config.toml
encoder_arch = "mobilenet_v2"
model = "contrastive audio-text model"
dataset = "notes from a synthesiser with random patches"
train_examples = 78125
gain_aug_db = 6
n_mels = 64
hop_length = 160
input = "log_mel"
spec_augment = false
win_length = 512
tokenizer = "word"
vocab_size = 43
loss = "sigmoid"
embed_dim = 256
encoder_norm = "batchnorm"
encoder_activation = "relu"
encoder_depths = [4, 7, 4]
encoder_kernel_size = 5
encoder_stem = "single"
encoder_expansion = 4
encoder_widths = [24, 48, 96]
text_encoder_causal = true
text_encoder_width = 256
text_encoder_layers = 6
text_encoder_norm = "layernorm"
text_encoder_norm_position = "pre"
text_encoder_activation = "quick_gelu"
text_encoder_mlp_ratio = 4
text_encoder_head_dim = 64
text_encoder_fused_qkv = false
text_encoder_bias = "none"
text_encoder_qk_norm = false
text_encoder_parallel_block = false
text_encoder_dropout = 0.05
text_encoder_inner_norm = false
text_encoder_positions = "learned"
init = "trunc_normal_002"
residual_init = "none"
optimizer = "soap"
beta2 = 0.95
learning_rate = 0.0014
beta1 = 0.95
shampoo_beta = 0.95
eps = 1e-08
precondition_frequency = 16
max_precond_dim = 512
one_sided = false
adamw_lr_other_params = 0.001
magnitude_pruning = 0.5
max_steps = 9100
batch_size = 256
epochs = 29.8
lr_schedule = "linear"
final_lr_fraction = 0
warmup_steps = 450
weight_decay = 0.1
adamw_weight_decay_other_params = 0
Rows from block 7 of the audio encoder of a small contrastive audio-text model, named by matrix and row number. Rows with one number belong to one channel. Each number is 500 + 40 x the weight over its row's rms, rounded and kept within 0 to 999. All counts start at 0. Numbers have three digits each.
After each channel's rows are labels from the 100 clips, of 14848, where the channel reaches its highest value: "strongest on" is what is common among them; "peak in band" is the frequency band that holds the peak. Only what is clearly more common there than usual is listed. The data: notes from a synthesiser with random patches.
# convs0: expand pointwise conv (encoder.blocks.7.convs.0.weight, 192x48x1x1), inputs 0-47
# convs1: depthwise 5x5 conv (encoder.blocks.7.convs.1.weight, 192x1x5x5, trained with AdamW), a 5x5 kernel
# convs2: project pointwise conv (encoder.blocks.7.convs.2.weight, 48x192x1x1, transposed), outputs 0-47

convs0.26:500500465500415500500500500500537436441500432500500500506500500440530500441477500613499500500387500500500554508500400476474500500500500540500430
convs1.26:438451475426444431470466430447508470532507538496514479519535535509511505551
convs2.26:500500500428504500551500414500441402575500422500500500452461483500500548533447473500500500500500439400500500463471461500530470424468500500500500
strongest on: bass register; filter wobble
peak in band: 0 to 250 Hz

convs0.1:433500500567500500500536500546500478460533500500500486554500500430500576488500463500500500500554542487392551485546582537442500500422449500566500
convs1.1:479457487473469493493469429424500468444478514503494475484476573559582529537
convs2.1:500452500500457500448500479500500500397500500500500463500500500531415561500457526423463500530412486500541626533500500539500464472562464500500500
strongest on: inharmonic FM
peak in band: 0 to 250 Hz

convs0.13:442453500411500500500546500476591443453584539445500588500500500482533534500500500470500430542500444500500561500500546500500500500568477500555500
convs1.13:549537481473438509528515479477431449480557607484487480539538541516504480471
convs2.13:500518559545461535500594500573446500440500500466531500500541438500500500473435460500474574500559500462453477500467563567542500500500500433460545
strongest on: notch; triangle
peak in band: 250 to 500 Hz

convs0.7:500500500481437452432454552500535416493469383500500534548533500500445500500500500559566466500476500464500500531500385500446500492500464530500500
convs1.7:457469461506473493533604622548482491456503491494504474476502517492533514485
convs2.7:438500500470500464569568439484500524531583456538473578500500578526500500539500500472448449529500519576500500500406529500516500500527500438533455
strongest on: bass register; triangle; filter: notch
peak in band: 0 to 250 Hz

convs0.31:500421542545500500475500500500500500500500442525500415583446500500469500569516540500571500500486549552539500543581539460596500527500567500500500
convs1.31:458558483544560459490472542540481499456491507538541504501438532551525535409
convs2.31:500500500500523500500500541500500463575500500542533591500500575500500500500500619584500500500539527500500530475433437403500548500563473477500519
strongest on: filter wobble; resonance; saw
peak in band: 1000 to 2000 Hz

convs0.151:456588500468481500500537500490443500500500500569500500436500500500552540465500500500446426398564500575500500500479500500500547476431500438562551
convs1.151:572592584551522504532491531477501520479514484471453480495506457453435485511
convs2.151:500500500500463500538529404500508468585500500445474500500476500500483500585500500445500463500500500424500535443441500460430434550500530423500574
strongest on: notch; triangle
peak in band: 1000 to 2000 Hz; 2000 to 4000 Hz

convs0.171:409500500500464500550478491500544500558500500532481601552570500500500563472500589474500554524500500500520576500544540500453443500500500456574520
convs1.171:466489494489516539521524522548554605533489495435444469441456502506514521559
convs2.171:500500500500433566500500500500500500551500500500500500441419500427500500599570500500533475561500500500392420587500500500500565500500500500500500
strongest on: inharmonic FM; ring modulation
peak in band: 500 to 1000 Hz; 250 to 500 Hz

convs0.156:500500453500534500490500500473548500385500541460500500438500554500387447500472538500546500521500500500518399539538500558403500500525500500500500
convs1.156:506538534426491522531508452460541566497467456522566533461472524537531424481
convs2.156:500500500415500500500555496500433530481500578500406500500500500440500536587438500462500557480551500500573570500500500500499579444549500494500500
strongest on: pad; bass register
peak in band: 250 to 500 Hz; 500 to 1000 Hz

convs0.137:434556555541500422500563500500500531500500411500400500427566500500451467566525500500500500500500500500433500410500500500500453502500457500500528
convs1.137:531586589501437510557554480421527528501471480494534485493498469478472493482
convs2.137:534500500500486416431500463460535435596473500500559429500500500547500500500538583507450500556417500497500562500443500500500542569500500500500500
strongest on: glide; resonance; filter wobble
peak in band: 1000 to 2000 Hz

convs0.23:500500500500500500500457551500457500422464443544500500500500421549505514427468500550500468543500538357553523534477500500500534579557500500500500
convs1.23:455466450485462487457468457457513503523508487518542539556541511565578554556
convs2.23:500488454473500419500500562529500500500500467500500500550500500500548402556467438538460476363414500500487500454500500500463470500500545449500500
strongest on: hard sync; bass register
peak in band: 1000 to 2000 Hz

convs0.27:583572470500500500568530479500523500522442477457468500427500522500500500500464420568475555413447500551500585478500462500500570534500500500500500
convs1.27:486477501483440503468459472469485483479482437502525543486489597564577543541
convs2.27:500500631500535500500523515500500500500607437500535500489487500500500515445500630458517481500544500545500500500500500500500452491467528577500564
strongest on: glide; triangle; square
peak in band: 250 to 500 Hz; 0 to 250 Hz

convs0.179:464544479500549500518468430500578437500560500500500432500492440549424419542500446500467438500529459457500500455500469500461500500500445543543450
convs1.179:507481525510450537437558448466533436574487443525506554481459526472506488450
convs2.179:455429427519447448458528500511423500431492500536500500500500500498500500565581496460422464500552500500500500500531502429419500500526500533572543
strongest on: pluck; triangle
peak in band: 500 to 1000 Hz

convs0.10:472427500433500500486429500526433429500423529561500500575487500500500500500500500500500464530500434578500500500519457500575549500500594503541533
convs1.10:522437497498469526486551517477527441481543462536451486550463461433440563466
convs2.10:424465468406500500539606410569500556500500600500500500500500551500452500500500500464417500500500463533500500531500500549500483500500500500460486
strongest on: filter wobble; resonance
peak in band: 500 to 1000 Hz

convs0.163:445473475563578551500615415551500500550500500500458500500486500500573556500584500500472500500500480500500500465500500500500559458500445500500421
convs1.163:418472453421470465442482416481467450498481480485477448488466493530477491520
convs2.163:500500500500500496552500500434525450500522427500500500500455500500500500538380500500548489456564578500517500500434500438514566422549553500448464
strongest on: filter wobble; pitch class: E
peak in band: 0 to 250 Hz

convs0.3:520452500467533500466444500539590500405452423500454473585500500542500537500465410583500490500500582500523500500532500472500500500500500500453500
convs1.3:579606586538537476475452477499499505479539543506519462482485503522521528519
convs2.3:500555583560454500563567500500534555500500577500549500500500532500500500434461500500500500507575467545500469614500500500568500500500500554444499
strongest on: bass register; filter: notch; triangle
peak in band: 250 to 500 Hz